Weights of a small multi-label audio tagger.
Data: trained on telephone keypad tones over noise or synthetic speech, 39062 training examples.
Rows from block 5 of a small multi-label audio tagger, named by matrix and row number. Rows with one number within an expert belong to one neuron, the router's apart. Each number is 128 + 32 x the weight over its row's rms, rounded and kept within 0 to 255. All counts start at 0. Numbers have three digits each.
Before each expert's rows are labels from the 100 clips, of 14976, where the router gives the expert most weight on average: "responds to" is what is common among them. Only what is clearly more common there than usual is listed. The data: telephone keypad tones over noise or synthetic speech. In brackets: how many of the 100, against the usual share in percent.
# router: router (model.blocks.5.mlp.router.weight, 16x384), inputs 288-335
# up: expert up (model.blocks.5.mlp.up, 16x96x384), inputs 288-335
# down: expert down (model.blocks.5.mlp.down, 16x384x96, transposed), outputs 288-335

# expert 3
responds to: reverberation (95 vs 25.2); key "7" (59 vs 26.9); key "A" (57 vs 26.5); mains hum (55 vs 17.8)
router.3:168109124160104192041134144134113146141172081145146217167068111125132127098165072146146117232150171176157116115168161127138151175122167145123114
up.0:172164082182108176095083147160151096134107155136143166168103104162093078119173155158153079157149164112200085195091139116119123123125099144093091
down.0:183141147110136133139076195117142142113118153091085075120103191149138118166160137083139132115163131098210111174120112173175149155127137123123100
up.1:109191137106114109145166131180150079133098232119056127102152114117083082166133159125114157135151175135138150096144159128107089180203164106118088
down.1:166139092130091067181101109117150103123114145183114079102119081106135127120106093123124102098110110139121054117097097144137129103182076121108204
up.2:183130119114109184080099189171191106125081178100151081099147143164110142082131129086082105180143199092130192155131171128150129141148108109111121
down.2:161131128155160175149129175161136173161153153110134124146086154141157152188139171105158166118170165127173157125175143104177153160145161169174106
up.3:078116132111141136122138131128094166114114131177157228150140121084130093111177109165085108120153071083043184140105149079063121085136119153104131
down.3:145159155143152138099070114155079160121151127068150137138137106124139132150195196054148166146164142098112159120138156132167120119112144131141070
up.4:138237119112083134142176133120167147128110202117086101142142116115119147125107148083088102122127143162115124168130167101134127148167160121110165
down.4:080158084105103118188150138159165109116109081182142158098100132147096076120091084155107099159114118144146142113118150132132154136131128100092198
up.5:073167124112141094104141187089174102123154078184154177098083106125163173075173101170173129087110198090066179160132145066196147120165107118114118
down.5:228130137161162162160119160163211162138149125158152119144077166139132141152155164141114128079195122151198110075160160130169116156080143143136117
up.6:087121162087142093151141087153155106108123109148111137106157164133095081129158080118127113125189178137121144116093156097123127179113112150160158
down.6:120087147173092128144193189121192121160135102140148163134162149163120150145108119129148158108130167128145154154127134131095140176145130110122188
up.7:080104140145097157128103146122192147091123126164124079113138156136072110155125175166106120115153131128101207068130150187116123125121095164153164
down.7:133022109111110115168146155217127122147129097119178173112082126135088076145170131067135119140114129124124159064100161194130132145145087087093126
up.8:077149116097115091118115116109056150079162140148144117059116188165122128142113111118123095101117189135056228063132149100085132181140101114155120
down.8:137143099115099091114121097123127080084103118143132117086134125122081085098108129095081104099091091142153114156088094128102103104152088075085150
up.9:141144168080131058104180049151091172091109189086106115122125149181095098121145112155120108137126120114089182097184152110112127114162122136104126
down.9:128096115116093098094121090150105087095105094103133141094109107110084114094095124054098094121091096114135135125079126185108134090135064092089071
up.10:117121151108082150120107110129141120091200100120137077163170139171117133134074106090106195153161155140154112065100134123124137156125101110159159
down.10:146100085120151122095115156124139151167162141142144085158124156184151156188106115103176179064161158118099145108138186113143145196157124149124131
up.11:183127133137107162108109109156129150172156080161121136125108082154135100135061108157158101128159152138140077135123159173153105168112104085130117
down.11:155135108181156132079135108130085143114135115136121140152068086099162150122082092134151152089160150064108073033147091146099125114152132132146098
up.12:107135122084110131152139173140147122164022193170136163121047110104079144176140166149129124154205146114104169076135139108109127108169104144132078
down.12:167120126139143154128116164156155176166164110118147106150096152164162164186157154120162176103167173133130142144171153108157175179152159155164119
up.13:104163062126128162157154147152069093082149186095157153052095119126117067091124183204130152126086132127063165102152136145101074125167140101151085
down.13:121174150173094087135125120183087095095094116146091174088102133133104087113121101050113092133135120050117140106099157168123135104154131119098059
up.14:130090181114142124129112148144164101121096099149178035114141211084069114127125136133112068125188113135061150089156184074154138121131131133107132
down.14:166066106165127097155126162157150138130137109194102140123074125160139141166117064128150164102151150115163146086145179118163210132092142138118101
up.15:105120114109114070091146139125094157125105117107097076136102124157093124171138100122122099108184171134135162070159118132091134122139159189142109
down.15:117100044149109131103112138203138123100139106115196140121102127122110128146092121095111161042164085106159085195130149142180185154093132146126131
up.16:148064109144141168108122137146119135108120093180127138160165162170118099153117106073141161141116136187186100146127136173124074162149144110171136
down.16:103072233162129119083130124165088108097124088075189163135158137125122128117117140082128124109141108069122205112108168138143161127157114138121014
up.17:117125140124132118133159112118088128176092151072143150125182118124164199106123115047125114174146108148104098160126141161198150112130140107106155
down.17:173144121185108107123131177142182085095092095164065099097108153144094075154122102145103121119134104120149074135087136077121154126113105113121160
up.18:139132100077116167100137118161099082084141125114097108094122112099117071149165140079148184116126155090152148114121138116134113139097091098102142
down.18:100147108107084148104122125191128131136146091086125190102083121112130089131056167070111147173161140133098102145130126137133144136091152129097163
up.19:110105137130138138107137137161108122099160118146132182112099148130129093168102125121130139190093130190154126134149169207161130138118096118138170
down.19:122073125164134108101113096133145135133121129154185149137185114123145138134065111122147135079150130006127151047148181161130181130201104143153032
up.20:138153119100166115112140146095165166088147183145125140082170115123080128139063135153153078161102120144061108065098151079135150169145162102137143
down.20:122181109075072111172142107113150105097089120183095109078140128146082079092104053149087081173096086112109114120091132123111105122175115111076173
up.21:094044141141135146105105152117128111174090118107128082133195152171102172148087077022160111105121141067130185118132116178142148177183135100126133
down.21:129091146155086124107169140159096083098102069121119144118138130138102098143114119134111126126128116124194100124087121117118133084169093130104141
up.22:144089168143152168058116152106132154141063098196122154131111110108160151162127097154142119100123133197114157088097123083148101159196067080125130
down.22:190158157095068102122095105140108102112084136080136066080100107152119085145194195041101109088118103097147081159088119143157146105107114094093064
up.23:181107118127101115183156100181075134115163174125136145133100099153090062152191156112125105076155131122159111141169148088090152148117129180116116
down.23:152128124051082108167090151122118112143134157156075038079075095159104096130210074143121130123115123127149102125116120182133167130113123129109120
up.24:081112092089164125139186083146070161092122123165139101150112115128079054151083125142130079144120126116132148117099138143103105137114074134116122
down.24:202115138119128146116092179157141155152141110141113061115089153164136116194133097088150147116165160105115078095155150148163157169121164158146147
up.25:134170106117112175120143131100165148090105162100129170133049104065082119165156147138171113162106068079117105157104073131135127149211113152153177
down.25:208109127112149166161139153207139157152152099112109107151099157176136135169171147091156158090159139090171121170159186145145158151097163149155086
up.26:202113166172070104100094135146147156128131138114134077087118144082133110123116167154132163132142117072087166089107176129137094143094184127047166
down.26:186064130142114087156124120134156103108107091145101154094041090125091089096108109081109094110099107105167153099102084136134145108074109107092107
up.27:102140139096111154155196141184112119085124122100078117092135127152065043158148179154104106068142099121074145104101175110082106098138110150114083
down.27:115114125153095066124181105131119090102088094128127143085115109147094091115106136079088090116089113121145125098082115136107100110142073073068118
up.28:192097113149083112118079137147202159132121189099156143075103098113147139128149172152156085131169105068070145133190109080114129122100115152126124
down.28:195079159153090101162146152165105119129104125123095152112080156129124094195117122080127152109147143117179093076114154149151161141143136141119074
up.29:130143136136149100137142104168117098133135224152126111097081125120097100145158172118110137123132159123097161102153179155127100108124059109099102
down.29:109077102164116135087102123197149094114119122124137152103140115166104102111081114103108082177114127167145152137085140107123156101174102107078091

# expert 13
responds to: key "4" (71 vs 26.7); pink noise (65 vs 17.4); key "#" (59 vs 26.5); reverberation (51 vs 25.2)
router.13:149063140105119146100121146127114129110175136153140130098157123186090110150172048160092125166186097085204162128132112157156100110114135134158157
up.0:115123153104105156105121165164099107096122108107085160150166174134127134102122089116098113166207124107135134184142193084184098121117116157179155
down.0:178144128110149126176058131152188123124116129126113081152137135180121138130216111130138123042134154090112089151115143116119138114104098136162127
up.1:106100108135052152159112100178118115095134079095147156097129157139134053162114191098144200124101161152095092156105157139109084157144120176131105
down.1:111118176115067128147085158151163114109112120183150129107133139182109085119138119162087117100153096124117151070122147149135129107149121111099093
up.2:137116138186096114156094106169138096114143156154141121128131100187114063124144131072141161156123102150125126122172146103098092107195070078052127
down.2:147093062176174163167137171170132178164170124145142141172091159128157156150092122151156161169160168136159136125171157163173153147144159163172126
up.3:124137104101066112181133132175175168158111126174176136106153162144130113127118129172096132105114077113106160131104146114172158134172186082128131
down.3:133171143102073115135120108110116086081094110125098138085108096110084070092134126105082099107080072113137091128089083114096113089127110098082138
up.4:102133131154125136211109115205144134108142198151114108088110092156160072143130134107119140138131090131124134121157146129072081093133081083127148
down.4:117146063137141182187148172200129156146167132143147139141061164155156131168102107138147153150166154140185141104180155184154136166123189163163113
up.5:061054126091057092077086111119172045116145095051074158117171130176114119165123151083116077121152133167157127035091111071112143137227117118051090
down.5:150084130191142068136165113091104135156104093176155137072236107080128139178077147169152110231117164119056113082119123047079130170227121078107147
up.6:137103103115127101097099094127040188147124126124076111063175103149136122122144156141091128109128079122097142157120140173138125104125151105166177
down.6:117133138091066113167106133116131089081113149143141119061138100145083058112127127120080120147122089140120124123099138139115145106118129099070153
up.7:132085135055169113044180131112095119108107137073148051080142132150106152147099057163064114166052096107152141142152084178131158125098143105151093
down.7:098184164150135119075124141137061136146137102083103173130131114101128126126177200107133141102109159171159149193136140092129109117102134117148142
up.8:135114145014148110167137128177124118131131048095130146105110118090063091130120078124156074192194090059162147142154158149100119086134132097142116
down.8:106150122096066104148153111126091101064103129135099157083111120121078071106121142118066118137107065141146113097105112134099118100121119104076128
up.9:107106096148123095088103110119126100099159130103130106126175120167132129119136122099130121154122116213151100059202094094164167092163181163082107
down.9:174099109189145125117093125146179150134131106114166168108187092165135146125090123120136117228120147146147122107153112080147132151175151150155132
up.10:157109113132140156071160133152124074116081141128165100105156139147156125132133118135139158140072184162144195137098153120174099085076156151123097
down.10:084081166075100168150101135156153130105101109105159136112134132207102115130106167073123114155103105095115133127084139153147152138074136132110102
up.11:216094116152109139102124174102131109154173133111082093109125153112156150114119074121142096099134147090201108073130095155151130177127161131125170
down.11:127052106202148099130141127100087148177178178188154170163149108140171178137149138144168152098141171127121152099135118070156157114141121140153109
up.12:087103143091168148171153163185175073148121087134131089106127125124111084175133201146115124185160108152149180118072142187138084098150152176120094
down.12:155181157080117184165094179158137121125134081096154163130160195149150117180071136110137154177123114150149100051134137135133129156119180150137203
up.13:137179141063103121161150028139083152154127185124133111112134084139110136161120119099156092192129136080132124087131142201089118107213129105053117
down.13:122125097070063133181132152172107109085133169131127161067080131154077063128107121125073143123137073107157099069126136146120102132150133118092158
up.14:158094126120108156122128120079101150141202083129158111118153090139160151102106127132090173151085102111087156192170058141161093085108091119119175
down.14:171131109135143165166109173189142163156178095129141095151147176180164128169136125162146178146175155105120164145177182144174175171109180175163157
up.15:101104131080077140201137105193071077082148175068155179120135017125101047112129133103117122153147115100155135154165158182100139130124113088135051
down.15:137121111095066121172174139111131127113126134157173143077091145111086074140042120104079127105131082106144076103131111107117100137172124108092147
up.16:105138173161158093102146140184145122122134111060100057135091153125107107201124174115126103130126178129158133093070181161170083126122100129142152
down.16:079146134077066125165140126090073088087090176137117091065110120074058075129140088143067111123105071127110143100095082150094122104133117097076124
up.17:121177173114113185094097178111111091152117173112136060131102132160132140143114068176154158109104124158079089094137131098130174121151129185106159
down.17:111071065155071132185115144166101092111117119109052106081104103132069060127115115101081137118139105118130122060099116158103150123147124108100105
up.18:139076111146110085143141098104087086159110145119190119078143125145122129146096095101127169155115124069182132142166081164137143148163103138108094
down.18:134109060126131163148136152140153166154168153193137145121097159158140128174055100174143180143181157162131067120165173139150138179141185163135136
up.19:172090145118114097094104080159093125134077071148100110082160175147100101128112113170129122150141110115084202164104149138112105093121127142141105
down.19:114115126099075117201102140144140094094113083173148121098071113160095074112141089159098138150127101147097107114096146139114185136104086104103155
up.20:114166154070079102139110160099127106101111165156118153111157130056106141105084097144146076151158098143101188114131102134131126138164121087113132
down.20:156148109131181157086125159156157171164155152085135097176156152121172181142097154080180156161161176120109112121159175144169129170115145154174108
up.21:140145105141049079156182152156131113132038122139149159186111089107078089171081136136140085104119138117103150133059118175148105146167089116099075
down.21:106144134090057158133135138146149119104106180155168128092103147115095064131130101137081142135140080100125157117129112159119098118143130119099137
up.22:131129063145137096160107129144166190068164183170150078176088105113087072169103165114152122073143110178100149133096123122115084120084113143187187
down.22:114179048136151146187134180166173170114134148155105095096121147146118085148122129173100148093170114150134126087162169120167148170085170146139129
up.23:124118096085169201197183172103101100116121106118127128120152100125066115139162161147125074143090141100112107120087089165085178076120143122121118
down.23:086143123093072118149117147112107095094104125138130132082114157126093075141122122116075120146109099127156117058096118122104109114137120116069149
up.24:161083245087120152103094158075157115138135111137104150141146115142170123122140138117123160151097128137084114143130065169133139138069090171147169
down.24:123125071086088149158103152168143108116140127172132130103064162164116091154120119130090149145128086075111170087148152190142157132083159138152086
up.25:128170114047095088114072139062145151148126203136120133136143156103119193078092107146147144155132092124116130105126082163160142138143180149125125
down.25:152158103140173172089137177148159172166161155076133105182161169119183187137074156083176167150166160097123113134166143155175123170099157171162123
up.26:179111148137124115132096142099101116123122124133099110084135085140127140085105144089139191131091116117104113149104094150099054080136119108101143
down.26:100097125118090122145101124156138087116110093161145150094142109168099066109149123168106117148112110159142129128078167136100153124060103092088174
up.27:126127114080062109126083130139125150096157141117107109062149090120119110156077074120067120104159101109076147162159134131162089088136070159106131
down.27:159164141115081109207159110114121080114089116188125133080144105118104077129098106147089124133117094129153127089103115121099122120159133105096154
up.28:100143075082105177172165080132127141100143186142087130118163096098139137133125168087097145057106137121139099151127126155139103145146169154103128
down.28:115142138093066098118124107102086094084092135125121131083144094104085073101122153106072103139094069110152122114096105150100117104130102100082130
up.29:119090163100110170141105180137161137119091112148124169130156156083075158158063092163108124184143087135080142098106107096118113175185127116107108
down.29:134159139139162066091165072077061126151119131141094130107146083069133166131111175126154096166078169102112163139112092118084130142129117068131096

# expert 14
responds to: key "3" (100 vs 26.9); reverberation (61 vs 25.2); clipping (45 vs 7.8); last key: 3 (30 vs 6.6)
router.14:112090103128163123162143140134116145153152160094102175179150093102157140101123160103164108155078124162136106142132094078084099133123147122114109
up.0:127139161125148084089105170089163107147181125181134149139085149109146166167151121098158083102158099162131131080137157152163112151121144085153148
down.0:112137134130118197142129142185090154129148098063133143120091127125133103133173095089100144136132106120157136122156117115163096137155170120122138
up.1:141187096108085055140117153121056139107147100123162137087081165167081085121151104135107102157144129186151164129132144164133132150098098122174109
down.1:075068149102137183086152134176067128146127135067146104146170166116136120135104141087134161123144131126088164096143156123175113162153169151145156
up.2:119168104143121094101122116135159103169112190121096097117090134121136113190080136059148159140147136122155100147120145122173176163106123147154086
down.2:125124120120078180139100164198109135101125066093141117137105161180116081146115114107080163128154097098184135121155164124170146126128183173130145
up.3:165154163089185118182100094115137157153100131156081119093110132110090107172127154151074141134128072103106138093099111113071109154194067132088110
down.3:133155101120116195155155151153092157136178088080087174125122155135133104167161156103115154142130125136184110113151161107160137130139173130129130
up.4:039107103131140162143177126186075104101161206103164143155097168124126099140112140127121096162199129073062163129086171147101131084117128136132162
down.4:132135146159162080107167086069142114146116123126144187066132093099141129129138199074146066133078179120050149101097077147078117169139113084091059
up.5:138206166100140082155119175133078145159134144130114098095095123147142125134116089174082129117128091097147160127083135158124087152116080137145126
down.5:118142139095072158141160102152084112103118087098091137085128101127091062112125112094068118153120070142148069101114153116126112109130131119093154
up.6:151138160142152094140110098168115131140087172122097075153072175122123049118128204162133175176130128115133127137136170092163076174129105105031104
down.6:175150113131108153193102196178165161140143070129133173150108191178150093154117068126085154114183110090153113152165153110184134141101158176144136
up.7:169195130079136151128176109135119107138143121118086139075105139202107159149141145155120171104115126055187125159134119120129085153106158129130149
down.7:109105160140127068113126106108171080111073129163150143137134084091091122098135113147128081097087126134092168156076099118080114093140059078121111
up.8:071159123068157148124089155161131159121128124101096190141085144127122108130108129053120154106094141161151135166112127129119167177137181195112123
down.8:117133136140082145148036143143123115094116135127133119119094119110077074109162087119081116113121060140194141114115149165136111088134128116088124
up.9:111176107109099195098160064054145084144124140133139122140150138134127146080167148118170154125126152120082179146060058130108079140134138083136145
down.9:100163081148099179165106173180124142081145144109131169160054127162104082128177104059103189050163088122159081107174149178136110103118163177144068
up.10:167128116148109067096107143133112119118166132164130088103078179197063130130132078177106121125142053126127149058156134156139114142159063108112157
down.10:109154109147097171128136163176093158115158085085110165108146137147130065134146094102114162137167104167175128126169143104160119137117177164125166
up.11:047084087120118098123098144106124172191141180185210117147098117129135145108210106102162159095112096173167144143096069160112129136114128114104123
down.11:137128128138079124117148122149106087076067124158075109086140118142074062128116084157076128091134068128123098112110151129117104126146133117087118
up.12:153083091110100096172131088160151141125099172146111109117064154110117094125128144130150155080149115094113139156134114162116122112140103121073135
down.12:124181112146111095142154103114181108106096237120105090094152100116125103077117185066107083119112128071120108128075131164080096110119077088083144
up.13:161098102095133156153120140102115138130170126129100066142093127163123107117143167193103111139106098191119114099122073122085095128126146120129101
down.13:150093122113112203158102193177153155115167120122130115166088176171119089178137112179114192102187105178118129115170158112188143125111182192143158
up.14:087100136156137090145176127155074111088160132100134147125110168130127099128097139107103086177138159151095175103074127104069071121119165150120119
down.14:089117136179133106140164102092120106118105120125155194059104090099122107108102190087111072170089112138116148080107086152089110140142144099093068
up.15:124143167163093109122102199166136150103151109096100136104098144129112086139148098125136126143213094140130135076094178133112133139162090146130115
down.15:098129109071108135120191134166064145123141085062141126123150102097111098097131129060107122106108103140122123117121135092177093129164121119103156
up.16:107175165071106114186091190145107132180093149153127105120103086145164081112131099111164088102102048084134094094094125165090106147114047156070118
down.16:119149126114090181155131139184085107112134092092104123094110131139094082147134136123084132144130073123147087075120127122146141111154161128116161
up.17:122123143092126090127120169176133118160120116146104100150120107130073100145127106151103127139131112125130111080156166154075062116123028151106106
down.17:111144122101066152143155124177112114113138100113102134098117097141091065107135126111060128133161092113159067117128147141148117109131163120103159
up.18:122131147090137053184164114119166118129132178120117035158121150155126130165130147067156143108112144118116107136125115187165139110121125121117150
down.18:107124095131078126147084130142122099101108156146102114082109132176088058126156063107083118084111091140157074162104136126127137097150112132094136
up.19:119169135096185151161135155140120169163131144155094106136111140092129081166145069116175133123149079106107122092077127136128119178125156114136097
down.19:124129127154104123184163152152084137118149082097124111127115111135108096126110104116096135146120089112135130213160139054144154120112138136129157
up.20:153188170128088136151107176172138156128121142185132043107114089110071082167126123136157150130112072081137130116107201170111093125134066117062088
down.20:158105183169103209159115179212105139124168098119110115150091158171119100156162087136105168133164090138133128124156180147171168123143181184123124
up.21:190186119147149118129101104142121107125177155130050073161089135111114059147103148112139148161082121093146112151110139143145107190136068145119152
down.21:134147124180099151141093160173143141129138100136116140138112149153103098153133104081097162141126103102166137096119179149172170141143160172158124
up.22:101079168172135107101062133115185145150130124168125094169113113109165145151103152145168115147095137154095112154138112110118107135094119161133136
down.22:095197108140132130138200109135167107139100123135170154090122111124116111108102137147127079098094118088113119174115110110113054131114097096103173
up.23:136111147089148141096179145141080114096086142180069113131093117131064078164135110185117128127158085110078151112108134119124110176135097051173141
down.23:097118120140113171166108201160097153152135115115131095117163145126110119164119123130118149090138101159121140117156148099148142144127152127138201
up.24:115098104098124081117087121159136099140163090149078146161127135104134139113109186112121117161101163139147096111117140141176115167116161128149142
down.24:173175067060121134165112173165117125127137173157091109141127176172104128160135060177120137122151104154143137166135199114165176140103107153137121
up.25:139171078178099092120102146103090132099118151093059102167083123105094120094104103094100135093137100112150159202102116100167145140117136090107156
down.25:128149096154072168141081151146114121105124115126136148092072127113079063140178079128070142117136086067173148144141148167142101125103154133102129
up.26:147164081141124145102145107112138157115149150095107128067108085160123130178174081154148159111141111184223135078082118164127164163130154089113147
down.26:180114140178109172203113175147138147130124133145088085140107143129105112188188093156129191081154115174115118115170149066162161171148166148150167
up.27:114140141080160123160161164154117085110065145121090102147155111156098101114078123141101099141127090089113097086117126161075114140147091126116077
down.27:155183120126100180151138190126155139152172113132132115106121170175132108163179146151137151085168141094192096123153123123157143166141124147130190
up.28:122090191090151166125161150106173160092115084167106147091131031114105102124053100196166069168134168164045107114080100146129134165117139136156162
down.28:103096151105116215158099200214121142135157103098149153166101187169137111169145124113135177120176103147116143118172175185184127138121194198153153
up.29:187156143115132092108107087140082101141116174149096062189103114167108113176136108118106178118161127120098154076133154139094103152129082147149145
down.29:095163117181085127171166160112094123084116109101105168084115100112071065113144102079075137126117068100129133130123118144143118127123128115099147

# expert 10
responds to: key "D" (98 vs 26.1); reverberation (94 vs 25.2); last key: D (44 vs 6.1); first key: D (39 vs 6.2)
router.10:179114126147111109110092102073118114143094132103140078111139103150147177113139091121116115096110139132147121122145085107159155142101149168135116
up.0:120094170101093132141097141170129153082128120168107127136081118093110071118141155084206136172144178115146156099106165163107121140114104095155147
down.0:089146130125103111154068136142099101091116133152115136118135119150129147114104079133099106159104091080208158126104132224119128114087141106103133
up.1:168044149150083117134135106109105120155113108144120127123100126156167150148139040148160116143145123143218134174120092215110119136170133203122127
down.1:088170161118117153117146114150090132122145126090149224135138150127143124152163085123131136108129130083043112216127121113128128133189143140124161
up.2:102133128090178095090174054179108146201149134137087094112168139069096123121175087159123161090073191074088116138100140110105142161151136092139065
down.2:055119123042124143160214125117131112130140185124155147140214125157110102147180132126131130083119113011097097206109109174122137151137101120122125
up.3:158187100072113150137105182127134130085120156084094051125177147122144082135171126118110138070085166069072101159137143165109097175153132156142103
down.3:162117130147098101134110173079208116136115183153151120109107094117103104114145115166112141127146132106232134166151123159115177130151115092103170
up.4:128114148103124180138092093142134125094171133094128117086090136126075053147200130139154107183153118107176146127116119136111101100157103096039168
down.4:111185088155163152166089130192114159169147157116123166159160165183160179130084129129162148166142167140172143169163153137173156162129162163154113
up.5:113081119134179078131177121172135150102126070138096086111144114118154104167073173119094114119188123229125125143147169121132095124104131095118142
down.5:102078127100106123160112155089150129128117215165120160135204141171142116123103047172124118106146167107118079160105089095095114141180137141134188
up.6:068076061123132125099184148164141174071110134139122137077133173165116130163063104123131103093120113128108133149120168157142110147114184096173169
down.6:101064127166123118123136133164106114109088035112129228087108107114109088114100185084104092129121103187139212067122105112102092131115144126109079
up.7:115115153121142103083122106120135086140134140107153082184106156107135166092140164104159145080101081093139136136163138137190153124156026106101118
down.7:137074102139153174128123141157110148135176140139080116148084115133133142140061184113157159123150151091116187063139136157131135138154161129153100
up.8:137164137185129159145113152166162140127080194151076124112142178073123085149153147116119129132137150167193156132140178171118132141237115083122086
down.8:133203069120118121187200095119154110108097162169085106108122109128102106102074093175113096129110118138124066124111129114116102116192112126104219
up.9:127059143136096153142126142107174118119105088114111096141199101148117128113116078123142156147144107138124111113130102100078113081191133097139114
down.9:126076100195088116125130105105105115095102083113120139107177098063093096075095167087090097143107085154153092095106088091121093090111098111114148
up.10:134176067184091096175126155128122139116109175121081226145099119116110090115156162081113146080176064136116133144143118062146148152083131077142163
down.10:149132079153128081137152113124155109097073105163081129079116102127102083098092120093093082126097103145116101084099114101114131106147104095107057
up.11:082158137134097141153144151144094090082135179109081120081144139146143077133162170144153129175098142122143166210116155134116092091149018099098134
down.11:180183040153164146166150117139095139147143207136092189158085120111134113125093162081153141130115159091144130113119097141137085127131141136150108
up.12:106131135063128111187172113197159107147146109139117128117058075109151061198178146173128092096149158120130135118120166108088113086133080123172119
down.12:122133122104134121154181112159065142160127140113106158133048122187110129121096081098170139081091148101166126167113127188123143155088122102126082
up.13:122099140128118120136121158095147089138150106127108157097125125115145108131116135069175134178146109079162126146106086202131110104172122112079135
down.13:118137072193118084141119085108126100092104104140129134093187090106091115106102148101098071177095079113129172140095087126101110089130080079109120
up.14:080143103170070076132168097098181106166148117124077108135104118097145162182141077102107141143167080196224097100144102157158162109124129125099102
down.14:058135128159097124128179088118146096130087132153141181106102104101092095109099102154113091129104100161135189154093100139090087110157092106106165
up.15:114126160168114155099119099197121094123149142103134156110091131140100050120106182150135138174110111137122148152115142105101064059123145065127110
down.15:087129167193127172148205149166154124117113099074200186125091103170146121103114185103131125116150099148115111117126095101118094121122132116134190
up.16:147119141097113164188111142164094136080138114149114130117070088108105077072122134139151148138138150108096173130106142104127142116112048107091147
down.16:115109159191093103128084119180148095126078155165097146102096149160110108109109144126092080119117108126135164121093157107149172119195126126088114
up.17:064164173094156104138152146122115091147135133135176147159121166156169174065130125092111107138167117182181130111139148108191127145127108125103135
down.17:142093097198099104071163090103097106087104142100124129103115068080102108095105173077095083084095110103138130108110057109105078094145137115097106
up.18:116177114104104138210100135101111149160134147083077137098152112049107113132168153146102104187082123100190139142116105180099095171105102124117141
down.18:107171153104097105162131099138084085112082076145097171104079120142112103092151066149108100094102094117206063121084112170097096101133122106107173
up.19:154114121098123126128096147132151096154156203096084114126187155093076131060156092204151100074168187080101164107117128123094147120166146118102075
down.19:132136154078080129112152100098123089100103165124179137109204120144125099134082138096120110127128101086093117145094097109138104114149111130117140
up.20:098162138097124045127202097167157149129094168158143126083086081113109098137147087138119151109113110124110088149075133090138156111181071048136129
down.20:108152092144168154116202144188062162173130105095061167143107153155144150130153127150140147140145157069130129158151160127135109130111196160164116
up.21:121128130127096103118191106151094126095072111050100123153111068089103114081120101164120201104171189143142138125155113115113145127146084162186121
down.21:122184104089108126124162078165064095096098115090117185101124104080104122140099132113114108159103094095170164197079127144124108112115126095107126
up.22:096065097138139149117120076103166160162135118134116185102072115177173160122160122098175167154153115105146152046117115186135157092164103149129090
down.22:098123062166091107107132084090091102091102108128117168087187097086078083110135154081089104136102086121142112149098085152111083073097104108109104
up.23:165081185121168062088134117130162099094115097120113104143152154140152115132157147124088148117108133129110111135125120176144117114128049136139181
down.23:135139099079109126203128105151152117158150253138086122127076091093130082085145105141125130154116158071117088057123121208097123106109085143112160
up.24:138152102104116139161083171087100132120193097101133142126147107145141109110174187178136187176089141100106132123135096142111107142104141162090130
down.24:146096150103157140079112136118134157166158182144128118160124127153146153115194094160145148091149156037125144155158154133143140147194145153146089
up.25:139166174152058121117132084117116107127105112155093112118152136130126105086077084119145132132101103168187102138130098071151139142118081123156181
down.25:190187109120121139131097160121126149162138137131190121157079151138164144151048080115158151088164144120174103217153133127135185155088157177155147
up.26:154167123139113152145109104116169137103118168169120117116090179202145105117105200123109116098096117137158118150124086127129140073184033178102128
down.26:183174080105131129182153168096166140142152159181086092134159126128136142152123112185146137095145138131095109089147121086145167134145112115135194
up.27:140137121043138077177111167153104145099168133157120117128099120117078066138165167217081143162136148097158212129097117170083068138112096084121105
down.27:126136139104091108146129093105075068091078125127107129090094106089090101082153121105093095113083086115166074136074105151091123091121093087094164
up.28:113098109156097148121124111201082159151123152139113153087096107096080108097160141145075070127153111158077115114107187134122131148107091110115125
down.28:103225073138115093138178141124095100145137145136087166130104143141123092151125138164114138139123116101148190145082095189149098107121113130121153
up.29:140132064108147135132122099108138114192131102208130148138174127120146169091114092181138154163114082150132117150104104140138116075120148101083178
down.29:186096065191112113095087115118137119100104140124105079111131093141101100081082152069112098065113117065155090142117102098123101093114110114118116